Weights of a small image-text matching model: encoder arch convnext, 72500 training examples.
Rows from block 2 of the image encoder of a small image-text matching model, named by matrix and row number. Rows with one number belong to one neuron. Each number is 128 + 32 x the weight over its row's rms, rounded and kept within 0 to 255. All counts start at 0. Numbers have three digits each.
After each neuron's rows are labels from the 100 images, of 14848, where the neuron reaches its largest size: "lies over" is the class under the peak. Only what is clearly more common there than usual is listed. The data: rendered roads seen from a driver's seat, with toy cars, trees and houses.
# gate: MLP gate (encoder.blocks.2.mlp.gate.weight, 256x96), inputs 0-95
# fc1: MLP up (encoder.blocks.2.mlp.fc1.weight, 256x96), inputs 0-95
# fc2: MLP down (encoder.blocks.2.mlp.fc2.weight, 96x256, transposed), outputs 0-95

gate.195:121131160111058117078076153117094133130106146139187157149109092078127108127118091131118089133152168183114118112174187091166134107112069128143090153167063161138082088120118102096080173140118158103133116183102093185155140089108144191139139093130148149104083175114078063124148114156144120153
fc1.195:149148184094174134088156148173121119184132130085099066140067178170120140186077076129156081087107168162150133084147173117096193085114147104137124121143160160129147154121126087131089160149096100095113141134113190126197133118121108168124107105124146157065095119082146098134159078157119144105
fc2.195:150121068095082066197121184189154133111183116080108093155121123135103131142119104122143191167085131168092135139146120128108095165139083097123108151122140168168129159177190127138177156135107101138173111089110115098140144161060084088127128149174171119084123141098066125105128118189095137132
lies over: road

gate.229:197132118129100130147139105099134160105089122173148180130160104066127090066155127188159125135139089105124188111123184118093203095207154098113099176125127121117076138110136100082106144141106172145187056101110154102156119131124093124126163097146127097129150165113096185099117166147145170150
fc1.229:125084105071111170121181072132147133089154104130123108112093128096093142151091107139067142126129143159139145121086085128107103050122083162137085109184175175116169185112120125110155110174098097199123123165169119083143139101202128132120120078124099202129118177156102124105149120107154172112
fc2.229:188082090087125128152126162090113143071125131064143119129128156123172112134144081189127111126107126137096098109084077102127174152146155075177106084077138184182190100189130129118087200137139152137131156110114152164107123083178191111145178162134121157107152158110081120107150115134120154156
lies over: sky

gate.77:135174131101142158112151176151147132157103144159168141110106107223114125129121193115141111123187113134156163089060160177121180136144119132176130080083118107170083105166057129133120164152166093115099128123152183076117127097152144113148183078083134150094093178150128098109157137141137136069
fc1.77:210152172161106142163124153095114106112118079164088161092201086172193142110109180162158124142118107150107074141089112143160095165166104167188097160071117159153154095119084136110117147160152087147174161131157079100111139160186116116126164119129147117087081077143137131131128147097141088113
fc2.77:097084126114088099127183140179145121122118133129144101131143133147120178134066101135211086166097088095130100127121076155110135168137134162072164176143084145060120178137176112181082122116138144171075185142092110090173080156158106150138117111126146101174141174136171116143124164111095176156
lies over: verge

gate.32:151123175105105150082184110174121127074127130093147130096123157156103131116099167105099147104125180166137124115175145060178153118122167126184177125109177129065180162161131186181155126121071153129104114170185140123182161144100129140085087138085124112180127085168077126103142109157127149160
fc1.32:094143078100133141070214151122100092070112083121107153107153137112165156108141097168160137131172101157070130125103151063165119138107130133123126102155171076145137122106069171118106124092065158102105151143165150109122184113120127130094075144111173096197094090174088158132137112092179149127
fc2.32:109124067137070155065151118137093115113083188085143145130076203141197159155150164152142128105100122079166094132083112086186143122067145152059199106100113142105109133099165130109087132140124125170183132143100148138110143167102118150100138122133135100176129166117144170170104163149129115092
lies over: car; truck

gate.202:098140107093158091166155101118143122107141145143170169196106110134095118121126150142122124048092096123079116136154145132174134196116181109144161161198143107137154172093133188134134129123162146127153121118142096088142157174065148142141180143067198112152111144110066085099157118153161094188
fc1.202:135133091127111173111119140082128063201097085125125169094112111154155143147098120134110098108106198099131147174120157164065164063144154105168039145180120087115101141139141131113182091082121104176180144108095169132142107097137152125103142149171075163122132133132109106131178160165093162104
fc2.202:085136140135100142123212156094126092127069099089107094165127122140092124130126139187114170107153103099136157097088070108146110088108162191141101105157054080086136109153173180156139122093152150083097147124154119119207106168163129129163158127140128131136106136153128064188167151120137179158
lies over: verge

gate.213:069118147112095126085174145109097090108172120153147152131153096097102101118138135098112140167240119142057094111156169156090134196139138098098147111131132140157136087122091121122104142109093103130091110104086142143140092186116144170109085101113176074087105087100164082085080066125112140117
fc1.213:171119108163139132094073138145165118149101046190146151130098147108131122077153103089102074108123092116170098112091146106123111160167063108085134165110165169129128109135181153174155108134114135165167119108098085065118131082078135145107110166140168143163168080147143061165164116112141072091
fc2.213:089188177133149161121144061184119117192137100127152141110140107136087194103187096165192130139107108108147127118158070201093095135182116177071147131136087128090133103117113152098111110108124171129141171129133108132148078161158121127172151096111093115154106169113137150150129180081136186167
lies over: verge

gate.20:090070096157110122099098138142073123179156113063181164110070119110159138122118080116144091186165089130125113129073133128133165189149083115144164099161103167168126087165187130182104178131157100127177076165065086114162138157115154113132151165131151136124145144149056156113120114125117114146
fc1.20:151106151124157090115167132137126161154130109113129094141124068098086136123131129160077123090187083096154117128127146135146121150185168173070138151102116131153142143135203152102178146120109144101185225054151142123126105167102116096159183112106119119081206071151146145153142110082136098097
fc2.20:044116104134107141083110094143120129153087126134165103196151103153107151162093185134081107189059092116115116135146120109118149149144174171077114127114102113139124119114173152157129218092120118171148111084129074124165179198085094136080143117157109113177107162166170129143140159106133128144
lies over: verge

gate.57:163174171111075104136141134078121206109150113136080127127152172098211128173187093124158089145118167112174080123087117141135195135112081082083158103145154141145061090133130152150084152097120091142108168130121100079114161146170121162146130126135097060117119120143119167112126110068143134143
fc1.57:192101092133170127113090148161145063180125146133089125141116133157078087103059161103114124065122103100120106106153132152103104104128134090129073161131158093104150154128178106146119080087132112177110096134151105093124127069149138135106170109176154168159160176133117122145071132198132199070
fc2.57:137178136205153157177120146156131156107116081163090150166127109031176145137149158101159112115134127163089132165172125144157103124117104115160110148105112172133146071164136166107193110157078079186167176128095126146140131172114128113066097098127151167136135138123089121081100080182136161114
lies over: sky

gate.156:177097135071160106182133141131113184129087101081140090101164133087128122082087113129067110053157150177110124092139148185068128073124099110154136128131131153162094162112093060153153152169155160114143166192147071116079167150107156112133156103118083141144110166142147090128087114143122156101
fc1.156:166177111118096119088115138150076106183111134136066109163057103140112127115097122132123145149126114078116131144074125083122098156127095098069175163121106151084100139175121166159121106111045086156168165073125179102141078130091122171134141173179191094150200112136153129109131116098119138119
fc2.156:178164153103194158175160097153127164155141101117079152150109111141187130131197083138080109102122185087083161069105122128184097095130142143150112097123109139154148132122158081100144078153164153044087127130145144135115109074109086195100146160111122087102100108152123076097134123108151112100
lies over: car

gate.11:075121204145101076078092118129153090149109170128181130113103119121097161160118174089188145127162117122117137084176093153138113071178179123131192146153151160143138120144173197181131170079102112087170112118129091095189074128138109170182121125143112136095115135149117105121112152145151170127
fc1.11:075109143146147126105117125138108177171168165143153156166146112068122125201139148104108116182152089110186167181096130159107170110160127145126144155139048110147155137087080113081130143170201171131111153114093075167143135144101133111138163159093171097053163136099086121131143124166160163120
fc2.11:136136119127135135119156095191090155195111118146137146173124169128083129148134084134059162156105166124121156135136200162112136130146077125102104126165102149153150073067152176145192143131098085136074051139177155147136138106072111166096123145127145124108109099060141077086113106157116080157
lies over: verge

gate.231:150106108157121100079133186136121126112139090124123119152163143156173096105134147117127115087119117188132168134123086120139076082162181076153194164073176098095135103152099132114139081177118149101066171152132152124165168121187163092130144116073144117156083080203131149139122177114123134062
fc1.231:136127157117142152079133137121109123191152102147174139074096144196143083163152139110153102097166120142109091067108125144143134100131134113175165153090157121115052156103031123083082113123082084093133134114110173183159114105115146109143126078106187096193118139146173126113098150149139146075
fc2.231:090173176055153140089186160142132102122057158120135088085139122143133116105135139195145092085155106057168124087078060108125121131125173181169174116134085110108154126108091148067086138107128133103081159152112126122173113128131147139193136119138126083111123187153170082146111142117123146121
lies over: car; truck

gate.41:100166154104203099162149129147157068097087135169142137116045084119112175122088156097114067099149093132119107119150101156101135142101111121154127083191106156124141191141145106146172128109125109093128114086116168159054163126086125182088130108173161080150117136136146129103198178151149124151
fc1.41:152130189133124121099110117138084141089148104127145118199119086139104146159175146112078174126181109129150118106104166091138076135170127106093152163130117082105127089136107175128065200162151182076124151150144145122127051112087119095194110126139101123126159152178183102112082163092165110168
fc2.41:167126183099146131144078092114084152184134131157135111115180068147092082136147044101124137101113149190127124084182178144064183102138102162118110142104148167131128113062078071158103148115161123150142127136168130107139143118146136107128122132068075125162096074091133157102121080140162139091
lies over: verge

gate.146:126117135117164166121097094087116115128077112174124168121157097148097091102127107144164089112149116119146151131200165147067239093123115129174094138133164149143123110102085105141134109102169120134139163159104162053135096159131078119167126155159131053116178129109094103135160159159056110167
fc1.146:128126194166153140107095099132099092158134097141077103148108127128139083069138130095137127092106169123071139081192098158118168177162162163158122126142122152121123184121180140139104136152191133194150105142144152054131115095145134095137156195079120106139175109207106143079110131094099146161
fc2.146:148122168170085164102131145106145092110126093166093139108106168083172095070158163127147102150127194081135089107132103136151135089193154145192140177167083095072121164106115183140094082090065145121135147109157186159141096089088138144118112152055115120138178145145148107117096153125148146154
lies over: truck

gate.1:141109127073122167153154191148181143118143153170121150094147125175152127136146083133167145138095132161075125175111113135125174106090086165116045089140103202150127122100052171093091148093142069177094110115089180151119154130112122098126087119115066128122117061127113137143108099170098124109
fc1.1:055125062095074115179105105133132145150145145094190101133130103186135140078104131164154082142171117084161082103155155063139164161124154144155139080190081130091140178197141148153103116146131119126067095098111113173152127131149145129154109105178154127128139153111085122092115194117107156124
fc2.1:164163157136187151158154124143124157106154059102082168137088149097135140097147135094119116119118207145070117125126121096167126119197138116178075166177125108116136089146166161160153104130087110107084110097170159214160084093125085094146159178064148131124131138138133137108161082107154098146
lies over: road

gate.150:083102101138149159067115153157122115100092084088175122148109112090162187110102092130176126111111134091085080170101120147101105129101084172097074060105113163141130154111155152131111074132185081110166094136130123135088177179120126158161148127128130061184105116154072157149156181101097110150
fc1.150:157205132178145116168045126159100150127102103132101146110177161091159124146094156101159149121133147132158146196045105072078156150169129145134146101160080125138180150081167110107150152079184127100168085120102133083133169126092096116111148152137151099180160109143136136116121176138094122167
fc2.150:166084187094118133091155149131132119080134137164103118157111147135112140100183131153102105123196159040132103147082144094180148052144117142134167128145088185095173155165162170190098124130158138086116087114158181142139110126105165060091091165139129108104114139103119129192115131101113133093
lies over: verge

gate.39:147152161104157114111157118081121150040127119110126116117094151080192151155143126127152140163141096207100100126141129078174134101112198101165182063133151118108107109126132107151138100136162091148046102110126142120113141157082094150143078126084093165165074164159150161117160114164174095155
fc1.39:078101107195155167164123135117098136077136147123132094148180091149140104135179133176067117162183102132114094141145147113203154168121095115131127115064135140118144095107174165184108050194114132126179058078128161076110110130149110171135118137095127154106146114096113112167152131127091101111
fc2.39:164146131157147110180083131144120158147108154126110137147077186156141152102100102080142151088078125159119160115154145132154113162107121064147124125079216141159204121133106075087168135176130107142129092169098123157078161059111130162115167142155155149076146129118103147093120056119147115067
lies over: truck

gate.29:113163123093066096213095172133104103123125088100193100088087099117170105105099111106101111145149088082142137096131148155099110150125171086155132125106087136111156155097123125165156094155089063094115150073121135174133097130168088107099107096131092157125188085171179151148088107140160141066
fc1.29:083159103135088101093115157121102170080140152165091122117108151126170117072097112086092095182121094128125147081136107139187122107112176075118141146169114128131110122178146136108124163144091146075112110108164182198158055133165154154143150135175179163115082139147178142143173155174193156117
fc2.29:128094140150097127031118166135154062099097100104145093076122187100110144152158178160176152154104153151161102137166104111169113152132180151150135149178054147097127137148111140153115104102165107119114118105073166169149128121163151095135130116085092120122112197197102102150135189143145099169
lies over: truck

gate.223:097145115098145131109113116159130085116143119083131105176151160085109118145166136138122201094077124111143112124068170099139092132162078120141087183127082125091068188143123113144166151164115077124143072112167137183180115139120100135142172186138169149142146087069160059093144178119128116085
fc1.223:131076135126133171139165145174094088089148181152119112139071162105119102152153145149113123103159173174120134097049166127093120145146128161165134158104127100084123211176143080145108182157145086164149091099154171162152113124172109086097163150180122108091120100072124137190131139173126116082
fc2.223:087126109095102131124094092128153128131112096069066178107152119141137141157143162156154135127166155181144121087165123149146165168111185106134103108104156122162104138178147104152134117100100163096141077087127085091095174118080178131133134141181101138082133099160111137135109149092105105255
lies over: road

gate.69:145102137173102063107170124128142177115132126125120125102105152159118144104111109135153097078120168134140089117079163097107135093080092165159074126196073160071164163184168144105153140127110159192098128127093139134105120085182139194134130119156152089080123105094118057128165162159158150075
fc1.69:104104082116189118081117152157179150163128146133096122179129130158115090170080166163120111134144100152127119162069150172078144148093154125096165097146091099125103154127181130122125084186152073078096164128137138151189092109100069144150114133187077179176121118088141084105100161150122083102
fc2.69:133098175112109060107142101102143135153104167104162127091133172157095165147126134149159086208144064087148146123124150134155102215037152094118144118107159122134121135116108168132160160165148099150124082115111130107073140193084119144130137121139157130117123152158146123141085127140054127214
lies over: road

gate.237:117158187140076056125111120096092097186098137110118147115122136161132185092112099155184084165107117131167094167146191144106180117122104163172090149082084180081091163155085126120136089118148123092140121176104106105114109158081133111102120089184086120112151123116055152132100143170155143099
fc1.237:127138125085112112139114100101108082112136127091130086169165121133092079156201116125100223119152172190086122078164080150128107111137138100094086147115157140124195060127180048118141094145104148127130106122151135101131137116141167114156128128169076083188110175135112152149181138113132096106
fc2.237:111145165121099184163096165147182098125136141127126107105189080136127154159192109182176136073128088103161082166163101108119175103097173128105117062070168126085069151169105129177108119096139150078144173093135129078122137145156159132105075086161103084141158140108128173118112139152135135100
lies over: road

gate.15:100131121120089115079122108157117160139145147148165120148090144127112092173091089137095141080172129114080134110119138084165174186071149167128193120126107133102059117143093137128161133168087089148111148137121112105108165115117146184102086150143199111084186072106171062090075136156146130182
fc1.15:164133174132094171197097162170151066140128126116113209116084134099141088086183142101130092065113149094077128107140126164165143162077133075113124154165159169155192121115145126175149167133109150091127126153175141107167120148128124140125088152125176142204111170106156134122150140071125131089
fc2.15:101145108087090082060114116124113133129130159116184139098201125063128126120117096091147122145091110162148102137141185181137198168115066104101133163127160128132090131082154122113129179146120132188118173177145132071147176174135069098179150095129118161172159098139149153134133156172095142164
lies over: road

gate.138:154155159124131140152088154122156202082166172174133098124092131112191137126130163114166078153135156141137177095124171162196134120050147140088163106151138149165144082078068158149118131172149186059157121151159091144116156139116107124093122128163174063131131087153120160160083119124116142133
fc1.138:123130077096163186084114142182161077150143187112122127110142124164144170116095073112110123063132085094179121134147153127185073127149139104112076157093129143070107099117141122116167105116147158109106107200186121091127190117167087096163149096161099167160133163086133130106136107090079122161
fc2.138:116152146152126133112154097139147176097184105122046139094095143082172147120175157085080126101124134151092106114100130101112084107088099092104100102163148152107153065185117103052168149189099121103151102102165122171120160141112089144122079144172164120135083136144103093105157114082128067180
lies over: sky

gate.251:145140105096135159183152120109107135152130120128146135112170080124094074077024079102164135122105147150171093171125097128184084143161146092139127136098084122118152113104087140091159154126126136071142175175150119183092119155170164162158093069077167062145141087145145160109158126148137158104
fc1.251:118182093118103169105100066054134143139130172122105123066128134102067168208141114099132156093169153131060150128129138104146106100055159107097108107120175106131122136127122129170098087136182062103196172120116119098108129106077128121121151125124150114122176141144122127131122135078129188190
fc2.251:118137175068135117144172163123125154109150063133094185122145131084102057140130127116125062101126116162126130099105155119140099092142054105145088150128177181155114158155122125104194132186089100121127212133082117183156122157141085146118138143119113146101119091160156155122164041153122107106
lies over: road

gate.83:108144097090102112159064202113111187153094167093131118140171061127138110115125092090111182137166097098130135207159135109176126147128108104140165109109137083114117118119084115079144209165142146116177075156152153087152131173126173163148097095141166076128091136158106118151148130082120109169
fc1.83:126149119173141154147107174108156130155146216147190119112170091098149125140122100117111085091094135106107102158088088164151172082096120144128206103156159110179088122119112129139162128102108157168084090082105112160060121109136141181144113093168192096102075163086137173088171133136111134133
fc2.83:086142159113088110117134105085100113194065172132131108068155091140141112141125122146155111125155116170180172100167148176071138168074109148110161121125119114129112147087042070092141092095141161142099169195115148077107129116150146161164141132120129141136169074139174090109106156081108184142
lies over: sky

gate.206:129091143141145106098107130131097154105145101167148122112105086083096113148151119081133170079133078051135106134114084178180106172128207123161100185118126199140165113095178124123117153161100113152144126099138154149061080103085109169159115088164187146174139088120168165139089143161101133120
fc1.206:097126084130141170225173137066070125115125214154139136084129103155140171197089121124164160139127094106067116161085102157166122130155112181154087142105103106123099133138122153136091079092154111149187088124087148165139115176134153139137080155129133128149158092097102127132115185143100132102
fc2.206:134071086035137103123149155136107108140172143113102150136122150134158087149117133099166065148124108103113115148046152105147133152106155132117180130121171205107084103073108073093107142132139156106137075105072145114160127148161136152138185145184128161164170118159153200112130132132120062137
lies over: verge

gate.78:070156169152077096102134096112059055144109142145110099127141118167068073156070084127163094150112179174201112133112109137109142136137148097145121139126151150169100147204145137182107159101144109078124154113136095125098143097082091155146091133132175169160121145114125137135132131129071181183
fc1.78:112198115137122096101177168094134081104090093101102098110148056105132196130089168113118084168150137168124188132093173120154117144142133113108082133156055153171114174123162150095180113103137161103128147149143129172151115084136127144152112166087083143124136136064158103203183142104103131139
fc2.78:119140093124059089086103152121146089155162115146139133089085099146155066097080138111168118159129064170105062158131079109113167097130175141107116147115150111112151165139122141185092152112118137149186108101149190065160161137105155220087115133130156136128141135108087183121107153163080111113
lies over: road

gate.91:102125095087161166092117125102171177118120174147144160114159129183201111160140130077094125153075150204168132142091160109104062094124073170134098062129106138108137135157100166160127135128143138089067126115081144103109142181108127162174152155066095139143109168121146144162134086169133130084
fc1.91:154134154134171085076138106156129091148131153107115168167127100130118105142103110087198165196071147166102135096091180156094116115123164118159170052103150122148177129123140144096120116180155116061167128106127119124049194120086131142139129176089132130178087139101124135175144182134168132115
fc2.91:079102145065099061087158137135110099182148131179159077098148131096101119123065160175149088192135111084178105124128122133129112164140134151121149148162130120082133144137110175161125160084158132120117112128130170098178078174129113151149204110111196086163129129154184124158097171122087168135
lies over: car; truck

gate.222:149171129170080149184111148143079139122135094118142086177158127137116153167173134150119138117152095164196173173155162091136165144145101134115080154122163103091136138122088135121127173146179136126091139189152096118127122090116177097093117086155040124106110131113080057115114057077118142084
fc1.222:131164111140123138131083076154137114085158109148152062152150113173090110142146109141177174135118169121100202095123131180114081110129094068117076151142185139138080167155128167145113125113071127134160116146147142106161134110056054156095127159145159122108136167129203174152132113142104149193
fc2.222:125182099116126065110142171168129062133128108128136068152123112140119163146117144114164188213137122146121160140106077116087095163202219125111067148128146136119176119133129163148150123088112099157098096059138109157168099141109113126141153122151134081117077170130170103115109141115084175143
lies over: sky

gate.65:182135177098064167152142178140116096070160103155105113113115192101155090093148105146076121151106113171120130082176122092132079120168137103147133084090140078115129110147159134161153095091079106091116150162163114153158119066101132099164088106164148176155105184134153066118156123074130086134
fc1.65:124074112164142089058080107161128085078176106125064180139116108108108167090163131122195149131132153113113069173077131115129125099163143091127106112171107137140140181149096131153099172169175164090154110151076131124088110181140124092189121085086122105120105089171147139095130106104137152177
fc2.65:071113165086128101175103113108107162118098138137156087142089157190135172100113182156123126111121125114144140182181158154126118141099145123107142059126105092102102121157127117129111160154172140110175079154197143139125132157076172133155149075167132079127182131147108133096119104103096147008
lies over: sky

gate.49:130141082084140137158171174140116180127138170104177157081117190138170127140150080136108107124113158203142166140131133183141088106084151103136138135167065108183111150134068162128132161159140085092077126130106192098149121107091145122136162122077169128155104185136107155131213099140161145121
fc1.49:136145200131128124095161077116167127122098102124055146112160145154102148120049180108070118125117117225147105134176088169087093093122140116184133107149128175108089146117156111159091123177053169073083123154144125153095084098135123158103105109156130092095075141115120127144149127115123134116
fc2.49:076070066099143141100100101166105177157137167071138118167109137174109163139152131145132090139098133081139108079061129119147164158139123157072135151139116129141094141120193189152138197103133128177123066140116153126139123153124093169152168122135113144187144158141136152187095153086118073188
lies over: truck

gate.12:154103111082181069157086112123107084141149221105132172108202117129140118126118148112134156121140058064138077140125188143134114086180148180151095107155142170178084123065109115050104103111168136126095132148092123156107141097111124111140118076108108103123150094080127144142114109104101140148
fc1.12:187147126167136102090118135178094074132125158084063159109111159145103197090093106180121172116090072094110100132111090074209124150108130164090156169163081107176132130136169122122143085139127142116130167116170160163129168135108139109110162096132111132154094120130097094073078186100155135152
fc2.12:136152159133110180180153168113154106082144146135127111163138123120168092152147181193100127095156106083107107146145135147139066134143118095101143061153097112164128167146134122170081123157165149078085186121150146089133072127089166102079085160083110117059125102069077105116135189157145136101
lies over: verge

gate.210:102138132125153128137192121106129198133122113127168099132166184101177172156115154122149152119101094170119073175118111125091150057093148101163180071072112144151158116119117110123118136093200138107175131178081165129046126124123112132086164135146118150134076137108113171167169127165085110082
fc1.210:133113164132118137120093182092130051129118154142176128184179104078154083103122154143109130102136075111146109115157096143157071163065124141145106203064173085177170119110115107164138097114122189090110146092178117159152117124118134124175095142119120115152145144163176071128177143149130073103
fc2.210:163121070134112130153098123140139189112185118116106172146105098098131115137142133073123157135119164176082114182144157152104105182082121110116135121097177096159143078152163102089175135143141099144178110092140080122110147107061114122106065134163127207180158140117108144141151070134200084092
lies over: truck

gate.66:066106096165127121135121121178158184134108166178184160113165137118087110122117135134181100149122180147110117148125179140099102136196092199107090149176114129099158123109107191157137180114128155094099089153063107142160112142101095138156110089097144100094192113161099099118090085167168096131
fc1.66:156170156155136110112090102108137135096099135157083117163183108103160134156147113113091125124097081117142178144137160096135116183063105086086100124076162103119163047106184129123172166165135121104161124140166098174143170122147199164071078138109111072109132130154153097178112161147144079095
fc2.66:050150131143122155119136073118145164185141164095111123127132119157080183151133097204137192095105093103149142161126062131061165118114148171072142088091114089072084099127151131147112181083159126096146131120183107126136131158138155160154147087158128098167158140135167153159142184105159140146
lies over: road

gate.157:171115178106161150143132161155070106072096124172095117097052108171107154110097123133086148112111178145160173162116103088140156100132098193185090147096143095132082154154107112114089097122139078099183083116162112132091170134163084127126109171083138152124134090142098064167097111098090127156
fc1.157:120117174152155114170133078095179155166127158060142122135108175115133097084109128109126085110106107163127116085096168116130143069058088123127125128134073104075155120128139077096145086131138104149119076168108080149153197168126153104064097111163122111080083137134131062108192131178104118121
fc2.157:071126142156126068130115150159108177116145093128147142165133135113096171130062135144127142149111146174165217078153124155104069218171113128100079141157125051145096116133135141108173128138083081170108130141104075163115167166132109072157165108146172141129121114134147112129137124096106143192
lies over: road

gate.14:127163135102125097118144132095131163186149130145093108077118167147131118134178125104169071120144144172079139132143152100109093089059145152153179117197176172178051174118129156125053095145121115083140095145109157154101151142094128144088139092074100126182106066136158109127146119078110159110
fc1.14:073163138085123082144174127160162094128113136107159190134124101094165125056085132139125130148154104054105108068139177094119140202182094144118153149111132128096109177157091149127155175140102104172098120132077089119118116086125188127152078106168104088156152160103112173147117176108126142175
fc2.14:142154128143142148152111151139099148105166112106076172101111162115133094095200090055097177155122175140079148150151157119157106128180107139088133129163101154166102085118152123200170086178124146121144110156126131134105144055072072072122100189129113166109100152088075131124124113151114070130
lies over: car; truck

gate.240:090119136180132121140097118109130152172120113041136120110142104089138182187160097117146129080124160063150092162111170090105150111133153154076127100162111102154148072119189151160118114139128115132171109149123196096131127145093097186191095177138151114092096147178073183118088087106115121128
fc1.240:041111193128098121080152151131121142174154144120152100095099117076097188127115129141134146162229109086077173104133107117172195123122116148096112151153091156160112112121114141095123171084123092088099089062131154178118151125086156119137149130172142111119107135163066109142123091089096135115
fc2.240:035158060164099125084120156108081154156086108112160113095174090156093142189098142180090141089125086145128176138192115194103160132143128155096131139097111076108136107093100152120103179089135119142109121126116140081094147113131119141124126092108083132148094105111176113167106216137124156147
lies over: verge

gate.72:118112056072191115182119134122164155080127098103178140118144087178069087126068172142102118114103153120168149122067110151105144140156131106128105101105103128146104096121138179102127123190103131068175111132159167116144161153093109179141129174128119148176167140177147147095053109112164167140
fc1.72:157095139142145147093155146124122137114123132127197133187117097076150100111098143172108104142166096157149123058100128090121155100119098131130161148164105071074163179059089096134138164127126129096113131082116099144178146103121110136163135139149163157174184143185083073115053090097116146197
fc2.72:123133105205087151088097138115089097180069147138154123178133164185187180121141087151135180113124166143096105167161156174090132148129107088064131118132089081168145167071157143201103088094107141169132111111159117102095189092124123103119105109155102112144139156127124144093088141142157136165
lies over: road

gate.182:180147144143078172127068128119127171074103128105104127059155166109076134117165128157129159142132183165134118179169051175079165119179095150160172108166148149135119137084129159132143159099096097105094134165132118125131056113140126129102095098181136101156149112087166175179159101146103098153
fc1.182:073127170151101121127123119103166101091149114099111093132060098093171169079120140100152095090178100115143087165198093138178174161104193135101193137156113160156118083100119164212078159105157121066157134130121121132109143128144154090105080101124162129138104135128141158096096135174092126156
fc2.182:140143136044120082158160103097132087120099163135122112176125143103070140132107124131152164092153115077191144106116130119144145166170161145136103103161091133115138166138114131148120164137152156109112113094113143123229081170156100129179205165102219108134108132122162072107092101122094173130
lies over: sky

gate.92:114163163152136186137077140119137174171109124100140110146122122226130101070161199171091060096168107181152118127141138149092133097060147137108111091109141128170148141162126156148105137114104170116127155084131149140130133059154164153143119159126108112150144132202158134080159080083140083107
fc1.92:137094118081208138151098096125087145135117102078148095127141170140130191173095143147137110133154093149139092171141124078083190157080165085136133136147087138106175069147123154134100150123138190110147118132063207120116070151110126168123130128139132174075086119102085147091131170132153141180
fc2.92:105149124115103105145076150144122092116153108152126160141152100163125168137172146180093173128123145157154094162134136131063097096113117132080092085115154155156089135129132110179107146147191164131198133109164147120141162115068140162113083060156108140174141171104086090131129153100178164021
lies over: sky